python train.py --arch="vgg" --model="image classifier" --dataset="rendered made-up planets" --train_examples=195000 --image_size=24 --crop_scale_min=0.8 --horizontal_flip=true --translate=0.12 --targets=["phase"] --num_classes=4 --norm="groupnorm" --activation="relu" --weight_standardization=false --depths=[2, 2, 3, 2] --kernel_size=3 --stem="single" --widths=[64, 112, 192, 336] --downsampling="avg" --label_smoothing=0.1 --loss="cross_entropy" --init="torch_default" --optimizer="muon" --muon_scale="spectral" --lr=0.016 --momentum=0.95 --nesterov=true --orthogonalizer="polar_express" --adamw_lr_other_params=0.0012 --grad_clip=0.5 --ema_decay=0.995 --steps=33700 --batch_size=256 --epochs=44.2 --lr_schedule="wsd" --decay_fraction=0.2 --final_lr_fraction=0.01 --warmup_steps=670 --weight_decay=0.02 --adamw_weight_decay_other_params=0.05
Rows from block 6 of a small image classifier, named by matrix and row number. Each number is 50 + 15 x the weight over its row's rms, rounded and kept within 0 to 99. All counts start at 0.
After each channel's rows are labels from the 100 images, of 14848, where the channel reaches its highest value: "responds to" is what is common among them. Only what is clearly more common there than usual is listed. The data: rendered made-up planets. In brackets: how many of the 100, against the usual share in percent.
# conv: 3x3 conv (model.blocks.6.conv.weight, 192x192x3x3, each kernel summed), inputs 0-95

conv.11:26 72 60 43 95 38 28 46 57 41 40 44 60 65 25 51 59 71 74 43 58 42 67 36 42 31 55 49 23 71 15 39 49 43 35 54 49 55 28 52 56 37 22 58 11 43 55 57 46 53 38 58 67 34 62 61 52 44 81 56 82 48 83 30 77 38 58 39 41 69 54 32 39 38 59 42 49 22 58 63 39 40 50 53 31 56 45 32 56 45 47 57 38 47 34 53
responds to: crescent (100 vs 24.5); rings (60 vs 33.7)

conv.63:67 32 31 47 43 28 77 64 60 64 61 70 43 40 33 59 49 55 64 31 67 37 69 39 44 54 66 37 20 45 21 43 44 42 46 31 46 65 17 62 30 53 68 70 19 64 36 58 52 36 67 58 45 54 40 28 39 43 60 50 38 65 48 66 69 59 54 61 32 48 61 74 58 35 62 55 37 44 66 63 51 58 50 49 60 63 42 32 73 60 64 60 26 32 41 46
responds to: rings (72 vs 33.7)

conv.50:63 44 55 23 79 39 56 84 39 54 48 54 24 40 58 29 47 66 50 35 48 83 66 41 33 55 68 43 28 51 74 44 28 46 38 41 43 33 51 57 36 51 78 49 60 21 52 51 70 77 57 60 47 43 42 75 51 49 62 58 31 40 36 79 56 16 42 55 53 76 52 54 57 42 52 42 38 29 27 39 51 39 10 52 39 55 59 63 31 74 30 76 53 33 38 71
responds to: half lit (100 vs 24.8); rings (68 vs 33.7)

conv.164:65 38 40 61 51 76 52 64 61 46 25 54 20 60 53 61 45 60 56 60 57 81 66 48 53 38 33 44 57 30 33 61 51 41 49 44 52 64 46 41 50 58 67 50 68 73 44 43 35 38 33 28 35 41 43 25 31 53 67 49 43 54 68 53 55 61 43 72 47 68 57 40 21 53 29 61 48 60 49 39 63 41 56 61 53 61 45 23 68 42 44 89 54 57 24 56
responds to: rings (69 vs 33.7); gibbous (67 vs 25.4)

conv.46:28 72 76 54 58 47 29 74 27 73 42 49 63 59 43 46 56 32 55 58 46 64 66 67 52 17 34 46 66 43 50 45 40 39 41 56 57 38 40 27 17 45 35 49 11 29 24 38 40 43 55 64 41 31 38 23 42 39 42 47 50 62 29 23 19 37 65 26 36 49 51 79 26 42 54 51 34 68 38 38 34 54 49 70 46 37 36 59 34 36 50 99 54 55 59 57
responds to: full (100 vs 25.3); rings (77 vs 33.7)

conv.45:54 44 39 51 56 62 57 19 62 12 40 31 61 49 33 46 48 63 41 40 52 07 53 34 49 76 40 47 41 35 27 51 54 48 45 54 24 61 45 40 57 44 21 31 45 32 53 45 42 31 41 45 53 37 78 55 38 46 38 48 50 67 47 48 91 36 41 48 41 36 45 38 71 91 46 49 47 47 48 53 46 56 65 49 46 51 47 61 44 47 57 13 41 59 21 59
responds to: gibbous (100 vs 25.4)

conv.106:65 52 42 49 41 44 43 66 54 58 70 63 82 61 41 64 42 56 38 50 51 54 36 49 41 51 56 33 57 77 54 43 48 62 54 45 55 69 81 79 61 85 22 53 53 66 55 33 46 46 30 25 45 62 27 41 58 48 46 55 39 84 64 55 69 32 56 57 56 60 53 53 44 40 50 56 43 37 62 51 61 56 68 56 40 43 68 44 19 55 65 62 45 33 45 79
responds to: rings (100 vs 33.7); crescent (99 vs 24.5)

conv.21:26 43 51 45 26 45 50 39 49 52 47 33 66 43 49 50 34 45 38 51 40 65 54 45 42 45 52 43 37 35 66 49 38 42 40 43 83 46 57 41 53 34 51 47 33 40 51 46 48 41 60 99 52 53 31 57 45 47 73 49 47 41 40 31 67 59 26 49 37 57 43 64 76 73 36 34 41 25 60 48 43 35 57 36 71 43 49 57 48 30 40 99 56 08 96 38
responds to: half lit (100 vs 24.8); rings (64 vs 33.7)

conv.85:47 82 57 55 92 43 17 62 64 35 44 54 55 53 34 40 66 44 63 26 41 44 33 69 49 73 60 54 75 77 53 64 51 36 46 38 29 36 70 41 23 53 43 53 04 47 84 40 53 55 64 69 56 47 50 59 51 52 49 61 55 44 46 34 55 50 41 53 41 33 36 49 60 45 57 39 57 47 35 36 54 32 80 56 48 72 62 66 66 53 63 55 64 85 73 32
responds to: rings (78 vs 33.7); gibbous (55 vs 25.4)

conv.90:19 50 30 61 54 45 75 15 49 37 46 21 05 46 56 57 18 54 44 41 59 53 59 44 62 49 58 53 41 50 18 42 34 41 47 49 25 52 54 40 24 51 76 47 51 51 66 40 41 55 61 32 34 63 46 22 59 44 24 56 46 35 39 51 33 62 64 69 50 35 48 36 61 20 58 50 58 19 51 47 40 55 25 41 56 53 58 54 95 59 61 78 59 51 82 55
responds to: gibbous (100 vs 25.4); rings (94 vs 33.7)

conv.35:80 36 64 52 01 63 67 42 58 16 32 30 55 50 31 52 29 53 73 77 42 49 63 42 54 50 46 47 46 49 38 36 57 45 57 34 29 73 64 54 59 71 47 21 61 52 41 42 36 48 50 46 33 52 35 52 60 49 64 41 51 64 44 42 72 55 76 55 63 29 32 40 57 75 45 57 68 21 57 37 53 41 62 47 57 55 55 56 37 55 70 57 45 56 63 37
responds to: gibbous (100 vs 25.4)

conv.10:60 55 43 55 45 42 36 52 72 66 57 61 39 70 20 52 09 32 49 52 58 37 49 54 53 57 46 50 42 56 37 71 46 50 56 27 39 55 37 82 23 58 69 47 36 79 41 47 39 56 63 62 44 63 59 56 46 49 26 42 59 56 54 41 59 56 39 72 41 58 40 73 52 46 46 48 55 51 82 50 74 47 62 43 51 57 69 38 63 62 58 57 52 69 77 25
responds to: rings (91 vs 33.7); full (90 vs 25.3)

conv.5:53 46 39 40 34 36 45 55 55 41 47 40 41 44 68 47 77 53 40 47 39 44 41 44 40 33 52 50 20 47 99 41 43 53 26 43 62 43 30 54 43 43 28 58 21 47 38 48 44 47 66 96 56 36 58 66 48 49 66 50 38 44 56 34 34 54 41 38 48 43 44 17 86 27 49 21 24 60 40 30 55 42 51 43 67 51 52 42 56 35 32 99 66 45 67 50
responds to: half lit (100 vs 24.8); rings (68 vs 33.7)

conv.94:24 54 58 51 25 46 37 58 45 69 59 25 52 48 88 54 73 33 49 54 56 55 32 43 37 40 59 46 48 47 71 46 65 53 34 63 67 49 53 59 60 65 58 64 27 44 59 57 52 49 46 61 41 40 29 46 47 49 71 45 34 81 54 61 52 46 68 42 66 46 59 50 53 43 47 34 45 96 55 73 49 58 26 51 46 42 41 20 49 27 46 23 43 65 25 58
responds to: full (100 vs 25.3); glowing rim (75 vs 40.1); rings (67 vs 33.7); lava world (39 vs 14.7)

conv.18:52 74 37 39 60 43 49 36 54 58 66 28 54 38 42 46 17 59 35 56 62 34 68 49 58 53 67 57 73 49 55 47 35 56 42 54 59 64 30 70 65 75 61 51 45 27 34 87 47 49 84 44 37 32 57 51 75 63 72 45 23 80 57 19 56 45 66 65 36 87 45 58 44 44 39 30 51 92 43 36 67 53 10 44 47 83 54 50 48 26 72 53 39 43 76 43
responds to: half lit (83 vs 24.8)

conv.191:54 63 59 48 51 27 15 79 37 26 44 20 31 71 55 35 73 37 50 48 46 59 66 61 36 63 43 42 44 31 61 50 64 50 50 46 20 55 53 48 06 42 42 63 25 49 78 53 39 57 40 32 48 54 67 66 48 38 53 49 29 54 49 49 19 38 63 33 40 49 37 55 73 43 67 55 45 56 59 51 73 52 59 55 42 50 47 64 62 69 54 64 48 70 31 46
responds to: full (68 vs 25.3)

conv.93:56 37 63 34 55 62 33 82 59 75 34 77 67 71 55 50 33 44 35 31 47 61 66 60 49 52 68 40 51 45 84 70 47 31 26 46 31 53 33 56 38 41 53 36 32 54 59 54 49 64 49 60 30 16 61 40 45 33 50 40 21 37 48 50 54 53 37 56 42 58 41 59 50 64 54 60 60 53 55 31 44 47 59 50 53 46 60 50 41 81 44 78 50 73 94 22
responds to: half lit (100 vs 24.8); rings (84 vs 33.7)

conv.155:55 59 44 53 24 83 37 52 57 55 46 73 52 51 51 47 45 16 62 64 67 70 48 39 42 87 47 49 54 35 35 64 60 46 64 36 51 41 70 68 33 66 63 33 80 51 54 57 57 47 48 63 40 65 41 62 38 38 20 46 50 38 49 39 55 58 08 47 43 74 29 58 46 46 28 24 55 38 46 47 53 49 29 51 55 64 46 44 69 70 26 35 56 50 64 50
responds to: gibbous (100 vs 25.4)

conv.153:49 57 40 39 33 53 48 63 42 47 14 09 57 30 53 33 48 75 60 48 56 73 56 64 43 53 43 51 42 53 39 51 50 38 52 56 57 44 67 61 68 54 62 65 59 56 79 44 59 49 24 40 34 56 70 44 75 28 47 58 71 42 52 33 67 46 49 48 62 46 60 52 56 44 13 47 62 62 47 45 64 66 77 46 67 45 80 61 72 47 53 71 74 42 65 48
responds to: half lit (68 vs 24.8); rings (62 vs 33.7)

conv.121:01 90 62 46 55 50 20 75 39 43 53 27 37 50 88 18 71 47 80 76 70 55 38 59 62 46 17 46 51 39 74 55 36 31 41 43 56 52 51 38 28 70 35 48 58 35 55 38 56 57 52 61 35 56 58 51 40 47 41 55 48 70 62 64 32 40 49 40 58 55 78 72 71 40 28 28 66 68 66 28 59 43 53 37 55 56 50 58 34 24 61 35 50 47 54 42
responds to: full (98 vs 25.3)

conv.36:59 71 42 51 42 62 66 62 60 23 54 00 25 41 60 57 22 44 61 47 34 72 44 45 45 54 55 60 55 41 36 52 72 56 64 45 43 54 61 54 51 55 67 61 55 78 36 41 45 57 48 69 22 47 69 46 49 50 63 49 38 62 69 35 17 50 85 82 12 39 62 48 46 27 90 54 45 56 41 46 78 46 75 47 40 46 42 53 57 57 47 66 59 57 61 58
responds to: rings (90 vs 33.7); full (75 vs 25.3)

conv.57:75 66 41 43 52 58 12 47 58 53 29 49 26 45 71 40 37 49 48 42 50 58 56 49 63 81 67 57 61 61 90 44 43 31 35 32 40 41 68 49 60 40 56 44 46 46 32 60 58 52 46 50 34 60 40 63 48 45 60 61 53 55 33 36 95 78 43 39 53 58 37 25 62 56 22 13 34 63 34 57 49 60 72 50 38 67 65 50 80 49 31 36 42 60 62 40
responds to: half lit (100 vs 24.8); rings (83 vs 33.7)

conv.31:71 46 51 54 53 31 55 60 70 71 27 51 70 49 37 52 59 54 58 34 47 63 39 36 55 56 26 46 67 52 45 36 53 68 52 44 83 57 73 58 49 61 49 42 45 48 46 28 42 49 48 00 46 67 80 50 50 57 54 50 61 51 54 47 39 41 54 51 75 80 46 89 37 60 33 42 37 61 67 57 62 46 55 35 50 60 91 68 50 53 72 41 82 46 46 46
responds to: rings (98 vs 33.7); full (91 vs 25.3)

conv.133:50 30 39 49 30 37 70 20 54 56 38 38 60 59 71 61 59 25 45 28 54 35 44 65 50 58 47 69 59 35 40 70 55 42 62 55 46 47 68 52 40 45 40 50 37 44 23 51 65 47 45 54 59 58 62 58 57 56 35 46 46 42 40 65 48 37 21 58 44 84 49 22 41 42 37 40 25 31 25 45 56 45 49 56 72 47 63 70 78 36 83 71 65 52 40 71
responds to: rings (80 vs 33.7); half lit (61 vs 24.8)

conv.176:64 25 60 53 61 53 53 30 69 35 65 33 31 89 63 62 31 75 67 66 71 41 39 35 65 70 49 48 56 52 38 51 47 54 68 44 50 63 72 52 54 31 75 62 41 57 25 50 45 40 67 66 60 70 69 51 34 43 58 56 36 52 51 53 19 54 83 88 28 65 48 45 25 30 35 71 65 49 44 58 48 54 32 32 37 50 61 57 50 57 44 72 40 54 57 36
responds to: crescent (100 vs 24.5); glowing rim (76 vs 40.1)

conv.112:27 42 30 42 62 43 30 66 34 52 51 39 57 51 42 58 45 39 50 47 44 47 67 86 48 60 54 36 54 45 56 55 59 48 51 61 55 39 58 43 38 41 45 28 61 18 67 43 41 52 35 56 40 64 48 32 46 30 66 51 42 46 42 44 59 48 48 47 42 10 44 58 46 38 37 58 57 71 61 51 39 69 32 38 47 60 25 56 24 63 54 90 47 09 30 48
responds to: half lit (65 vs 24.8); glowing rim (65 vs 40.1)

conv.184:46 62 41 38 41 53 50 43 38 69 39 17 52 61 44 67 40 39 65 50 64 49 18 59 35 59 38 44 43 27 46 44 29 41 37 41 84 59 43 47 30 49 66 71 47 37 29 61 45 36 53 78 47 58 49 22 41 40 30 42 46 48 46 44 19 29 47 30 37 46 64 57 69 33 53 56 49 55 40 56 64 44 43 51 50 46 37 50 42 59 30 69 43 49 28 51
responds to: half lit (91 vs 24.8)

conv.19:42 50 50 51 60 57 74 58 46 49 47 17 54 38 56 43 47 40 39 51 67 00 52 51 62 65 58 17 32 69 35 58 77 34 67 46 51 55 20 49 29 42 62 58 36 53 52 51 65 73 71 48 34 45 67 43 49 51 46 51 57 35 46 73 50 59 61 41 40 70 56 58 47 04 51 68 51 70 50 45 40 50 38 36 58 60 45 62 70 48 67 52 08 78 55 47
responds to: full (99 vs 25.3); rings (97 vs 33.7)

conv.122:55 78 43 38 35 25 22 79 54 58 56 46 74 62 77 42 74 45 57 49 52 46 43 48 39 57 45 33 60 58 55 48 32 41 51 31 50 71 84 60 34 38 50 71 69 29 45 54 40 73 28 76 59 72 55 41 50 41 43 49 50 63 52 35 53 37 56 49 50 42 62 37 28 54 40 41 72 82 40 29 34 34 60 38 69 39 49 53 45 49 62 11 50 90 65 50
responds to: lava world (67 vs 14.7); full (64 vs 25.3)

conv.145:35 57 40 47 41 50 61 40 23 61 53 20 63 59 58 53 47 56 48 56 75 54 58 37 53 46 63 54 39 56 81 45 63 23 60 53 35 39 31 38 41 30 49 48 77 36 53 44 60 44 46 15 63 69 88 44 45 51 34 53 45 72 71 55 74 51 55 45 59 67 51 27 75 31 32 38 55 99 50 20 28 52 27 39 45 51 63 66 54 59 55 61 70 57 73 48
responds to: half lit (100 vs 24.8); rings (78 vs 33.7)

conv.138:16 22 16 50 52 52 48 25 49 29 47 37 13 67 10 40 59 54 55 46 56 41 49 38 66 70 57 54 66 58 33 36 40 50 58 45 45 49 54 37 33 69 64 49 53 54 35 35 49 57 41 51 45 34 61 70 51 52 62 56 41 37 49 64 45 24 44 55 63 74 56 32 64 33 63 64 38 21 35 54 38 67 43 57 59 51 56 73 52 43 31 45 54 53 61 58
responds to: gibbous (100 vs 25.4); rings (61 vs 33.7)

conv.14:50 50 37 55 71 50 63 02 50 29 34 42 73 48 58 60 32 65 53 46 52 51 36 21 48 42 55 55 48 51 06 50 37 70 48 59 22 45 48 58 89 34 58 71 35 39 71 49 40 42 39 06 49 34 58 36 45 42 29 47 43 48 23 26 44 40 49 36 41 43 44 30 59 55 56 63 61 28 61 53 53 80 45 50 33 50 47 47 49 64 58 44 54 69 78 47
responds to: gibbous (100 vs 25.4); rings (70 vs 33.7)

conv.66:32 40 43 50 59 47 60 41 68 87 32 29 38 52 43 51 75 51 52 56 50 46 57 33 35 38 41 42 37 34 68 42 51 44 59 54 80 50 46 49 46 58 75 47 37 31 13 56 46 48 63 47 39 30 58 46 46 46 54 47 61 44 54 35 62 60 55 48 43 70 47 64 38 21 36 40 30 76 46 48 39 58 25 48 49 46 54 45 55 39 31 99 40 67 88 26
responds to: full (100 vs 25.3); glowing rim (85 vs 40.1); polar caps (59 vs 26.6)

conv.23:48 57 50 42 43 52 42 62 38 69 42 21 69 31 25 36 36 31 68 45 50 31 64 59 37 40 53 50 54 83 16 56 59 30 73 30 52 47 52 49 62 52 45 31 32 60 46 61 69 63 83 60 41 51 47 50 48 44 53 48 49 60 57 51 66 20 35 60 57 60 63 72 29 28 41 43 39 43 62 31 56 84 38 61 50 59 63 17 57 63 59 83 30 62 74 45
responds to: rings (82 vs 33.7); gibbous (54 vs 25.4)

conv.87:50 31 56 45 59 60 44 08 57 36 38 22 57 64 67 61 37 36 49 38 77 46 43 67 39 69 58 43 64 30 41 35 63 54 58 59 81 41 56 71 60 49 45 36 22 56 40 44 52 28 43 73 40 43 23 51 39 46 53 40 54 46 24 55 40 42 31 51 39 40 36 60 45 28 46 79 63 30 56 55 56 57 67 63 65 46 54 76 45 56 86 84 59 57 52 34
responds to: gibbous (100 vs 25.4)

conv.26:73 71 30 55 42 28 51 27 47 62 67 28 41 55 27 58 47 66 49 37 41 24 27 49 64 56 44 56 44 35 00 64 54 70 53 58 69 63 53 46 43 40 33 47 75 51 21 50 60 49 17 19 52 39 30 57 70 53 39 53 56 61 54 56 36 69 68 43 43 33 51 45 33 30 36 34 82 99 49 51 60 59 10 40 45 51 50 71 34 51 68 26 61 47 36 42
responds to: full (83 vs 25.3)

conv.147:36 59 48 47 49 74 56 46 26 57 65 34 35 61 56 61 60 53 45 57 83 79 69 40 53 60 30 36 53 57 45 43 36 32 63 46 48 31 43 69 44 30 52 66 62 72 29 55 57 65 39 28 51 24 44 38 48 38 54 63 57 71 74 55 82 60 75 44 53 56 33 61 58 55 35 31 53 71 31 50 17 54 35 30 70 67 57 45 66 39 40 60 74 56 56 76
responds to: half lit (98 vs 24.8)

conv.89:46 50 54 60 46 43 62 64 47 61 39 27 27 48 65 50 51 42 48 40 50 50 46 42 40 60 61 52 27 44 72 57 54 51 32 35 48 67 43 63 50 68 68 57 50 48 46 49 49 37 68 49 12 49 67 32 36 44 76 46 63 54 63 24 51 63 61 58 56 41 43 57 51 40 59 27 45 56 51 59 42 40 52 52 31 44 56 52 86 65 60 96 57 74 97 29
responds to: full (100 vs 25.3); glowing rim (81 vs 40.1)

conv.48:51 88 40 36 57 66 58 73 51 47 54 61 60 45 27 47 57 62 65 47 48 45 68 42 56 57 55 55 29 46 87 35 53 71 55 35 45 63 58 41 45 24 54 57 31 43 18 57 65 63 48 88 52 65 90 53 52 45 48 52 60 51 34 53 71 50 31 50 53 53 35 41 49 44 43 22 40 37 48 44 53 47 31 33 61 58 53 64 77 59 81 65 48 30 63 20
responds to: half lit (100 vs 24.8)

conv.12:55 31 41 39 13 42 63 58 62 80 41 38 66 52 56 49 26 69 42 49 51 51 53 51 48 66 50 54 33 41 21 57 38 46 40 52 47 47 41 53 91 46 80 51 52 64 64 53 64 60 49 17 38 36 51 63 54 61 68 50 49 41 54 78 30 39 49 64 36 54 53 57 45 01 51 32 65 61 66 46 37 51 35 37 49 64 72 32 70 80 82 74 55 87 72 68
responds to: crescent (100 vs 24.5); cloud-covered world (33 vs 14.5)

conv.3:51 42 51 55 52 59 34 29 75 77 62 61 54 52 44 61 35 64 55 58 29 70 59 49 55 52 53 40 27 44 29 70 54 50 56 40 26 32 46 32 16 57 55 51 64 57 46 57 39 60 52 38 50 56 49 58 50 52 43 46 45 66 60 42 59 67 38 62 21 49 62 62 58 45 47 63 41 40 52 50 45 35 55 38 29 45 59 40 56 68 74 56 36 71 63 36
responds to: gibbous (99 vs 25.4)

conv.64:77 34 72 67 49 54 54 80 43 59 54 49 59 38 34 35 21 61 68 27 58 35 57 38 50 42 33 60 33 38 22 58 57 42 34 36 19 67 20 76 24 58 58 85 34 79 55 81 67 60 62 40 58 53 17 37 60 57 51 57 67 84 48 89 60 26 44 40 54 65 60 52 47 18 54 46 42 50 71 59 47 61 31 65 31 46 51 46 50 80 56 71 50 43 43 47
responds to: rings (100 vs 33.7); crescent (97 vs 24.5)

conv.109:33 46 38 44 41 48 43 79 31 71 42 53 51 64 10 62 43 41 54 62 62 37 45 78 41 42 39 44 62 58 60 58 54 25 63 44 72 19 56 30 55 44 54 54 19 21 27 47 57 37 65 99 47 46 34 52 49 42 50 51 71 38 32 49 51 28 67 61 45 56 57 72 45 48 46 29 49 53 53 33 44 51 31 56 63 61 56 48 59 51 64 62 48 17 66 46
responds to: full (100 vs 25.3); glowing rim (90 vs 40.1)

conv.86:59 49 17 50 47 39 69 69 45 46 54 38 55 30 41 28 44 77 42 63 38 70 73 37 35 34 58 36 50 33 37 68 63 32 56 40 45 53 25 74 66 43 52 74 59 32 74 58 39 47 34 45 33 67 47 44 52 29 60 40 52 40 65 50 65 48 52 62 55 50 57 72 43 47 48 29 55 40 60 47 67 63 40 26 53 59 49 49 55 49 30 69 60 71 57 29
responds to: half lit (100 vs 24.8); lava world (35 vs 14.7)

conv.113:43 37 32 53 48 41 59 41 34 33 48 28 80 48 21 51 24 79 59 48 70 44 73 32 56 69 46 38 35 48 20 49 42 41 53 48 40 44 48 41 63 36 54 73 29 45 58 43 35 51 35 21 52 46 72 61 46 40 30 46 40 61 39 37 37 49 41 56 47 43 56 46 84 45 40 47 33 26 55 40 46 56 57 51 44 46 44 48 41 63 45 22 46 46 32 42
responds to: gibbous (100 vs 25.4)

conv.100:49 58 51 50 58 84 53 45 56 42 51 21 42 56 35 48 33 53 70 37 49 41 78 38 62 54 51 55 66 48 17 49 52 54 41 51 28 63 59 62 49 37 16 50 44 28 73 53 48 50 39 44 43 60 99 52 55 45 40 52 50 47 31 33 64 36 40 46 48 39 38 36 89 86 50 43 36 25 59 50 52 79 58 47 47 51 44 51 41 43 22 00 46 35 26 49
responds to: gibbous (100 vs 25.4)

conv.117:30 41 48 48 53 47 26 91 38 61 40 24 72 57 72 54 55 44 65 44 44 68 50 71 45 46 43 40 42 33 55 45 34 23 37 40 76 51 41 51 34 45 47 48 30 41 61 58 51 44 60 95 41 25 36 41 52 56 60 49 36 38 30 41 46 43 64 32 51 44 55 66 61 56 56 39 51 98 49 56 48 51 53 64 51 39 41 59 23 25 17 90 48 29 50 61
responds to: half lit (100 vs 24.8)

conv.4:70 64 51 64 40 58 33 49 85 50 54 58 84 55 26 48 15 63 43 62 60 92 61 33 44 60 46 42 51 53 14 46 33 55 61 21 28 50 23 62 31 53 63 39 73 67 21 69 58 37 57 42 52 26 44 54 53 32 44 46 39 54 59 26 64 42 35 53 44 67 55 80 48 44 30 32 59 29 55 49 69 43 71 64 43 38 61 55 52 57 66 58 39 46 77 15
responds to: rings (68 vs 33.7); gibbous (52 vs 25.4)

conv.148:20 73 50 40 46 41 26 28 65 30 35 26 19 47 40 47 62 48 46 28 54 37 36 48 45 47 47 56 59 33 28 46 82 41 53 50 68 51 46 67 22 55 41 60 48 51 53 50 50 54 50 49 48 49 48 43 33 46 40 42 59 53 55 41 28 44 48 47 48 38 37 50 16 29 48 50 61 66 43 41 47 48 21 55 46 57 42 44 46 43 54 07 42 46 05 31
responds to: full (100 vs 25.3); rings (93 vs 33.7)

conv.84:40 79 28 45 58 62 67 54 70 45 51 52 47 51 12 39 56 73 49 41 40 48 32 27 45 65 48 59 71 70 54 42 66 67 46 42 47 49 42 61 42 34 56 67 34 39 57 66 29 57 56 75 60 19 89 61 58 72 56 41 36 54 69 71 48 66 45 35 56 42 30 31 25 46 33 20 50 33 54 47 44 49 41 50 48 72 43 35 37 69 52 60 25 66 98 41
responds to: half lit (95 vs 24.8)

conv.92:23 49 42 55 45 42 54 47 45 68 33 30 27 57 60 63 00 51 53 35 43 42 22 54 40 28 70 58 56 58 24 50 64 42 46 46 54 44 59 56 48 59 87 54 47 77 19 52 53 52 71 55 31 58 32 44 36 45 49 51 38 39 45 58 48 55 39 55 50 40 41 57 00 19 57 53 62 35 31 45 50 35 47 55 31 69 69 25 64 59 80 51 57 52 74 62
responds to: half lit (100 vs 24.8); rings (91 vs 33.7)

conv.55:39 68 73 50 55 40 61 68 34 55 74 54 72 53 45 58 51 49 68 54 51 65 29 59 51 53 54 55 60 47 19 42 56 54 54 59 43 57 55 55 43 69 34 61 49 55 39 54 43 66 38 33 55 52 44 42 44 45 51 46 61 73 59 50 21 27 66 51 53 49 62 33 29 24 42 48 76 60 49 67 51 45 45 51 36 65 43 44 23 57 47 00 35 57 00 75
responds to: full (100 vs 25.3); rings (78 vs 33.7)

conv.140:16 58 76 47 22 42 41 82 34 51 45 28 30 55 49 50 61 25 54 51 38 43 42 52 47 66 46 51 47 50 35 52 55 45 52 47 71 52 54 48 31 52 34 54 19 45 24 58 46 46 30 49 38 53 31 55 44 44 39 46 49 45 66 45 18 34 68 39 52 14 55 63 62 34 65 63 58 82 52 59 52 52 20 53 41 50 46 53 40 46 41 00 43 56 28 57
responds to: full (100 vs 25.3); rings (100 vs 33.7)

conv.187:49 43 52 46 41 57 55 65 78 36 43 62 66 53 47 73 74 86 61 29 72 57 60 51 35 72 55 59 43 38 31 54 58 61 62 17 55 44 63 46 25 66 63 59 39 59 64 55 55 44 49 58 40 60 55 50 46 47 59 42 58 23 29 89 72 62 29 44 33 89 13 70 34 26 60 36 47 64 58 50 63 64 36 62 46 23 67 58 35 63 68 38 66 44 85 45
responds to: gibbous (100 vs 25.4)

conv.24:31 39 56 47 47 49 36 82 17 68 29 19 37 56 48 48 58 33 59 37 45 49 42 94 48 46 40 43 42 38 69 57 48 48 58 45 83 42 44 34 54 49 44 67 19 54 39 46 42 55 40 56 42 43 48 28 44 45 46 46 44 56 44 42 49 23 69 51 43 31 41 57 48 44 46 43 66 74 48 67 57 52 34 57 41 62 47 35 44 58 42 42 56 51 43 60
responds to: full (100 vs 25.3); rings (76 vs 33.7); lava world (43 vs 14.7)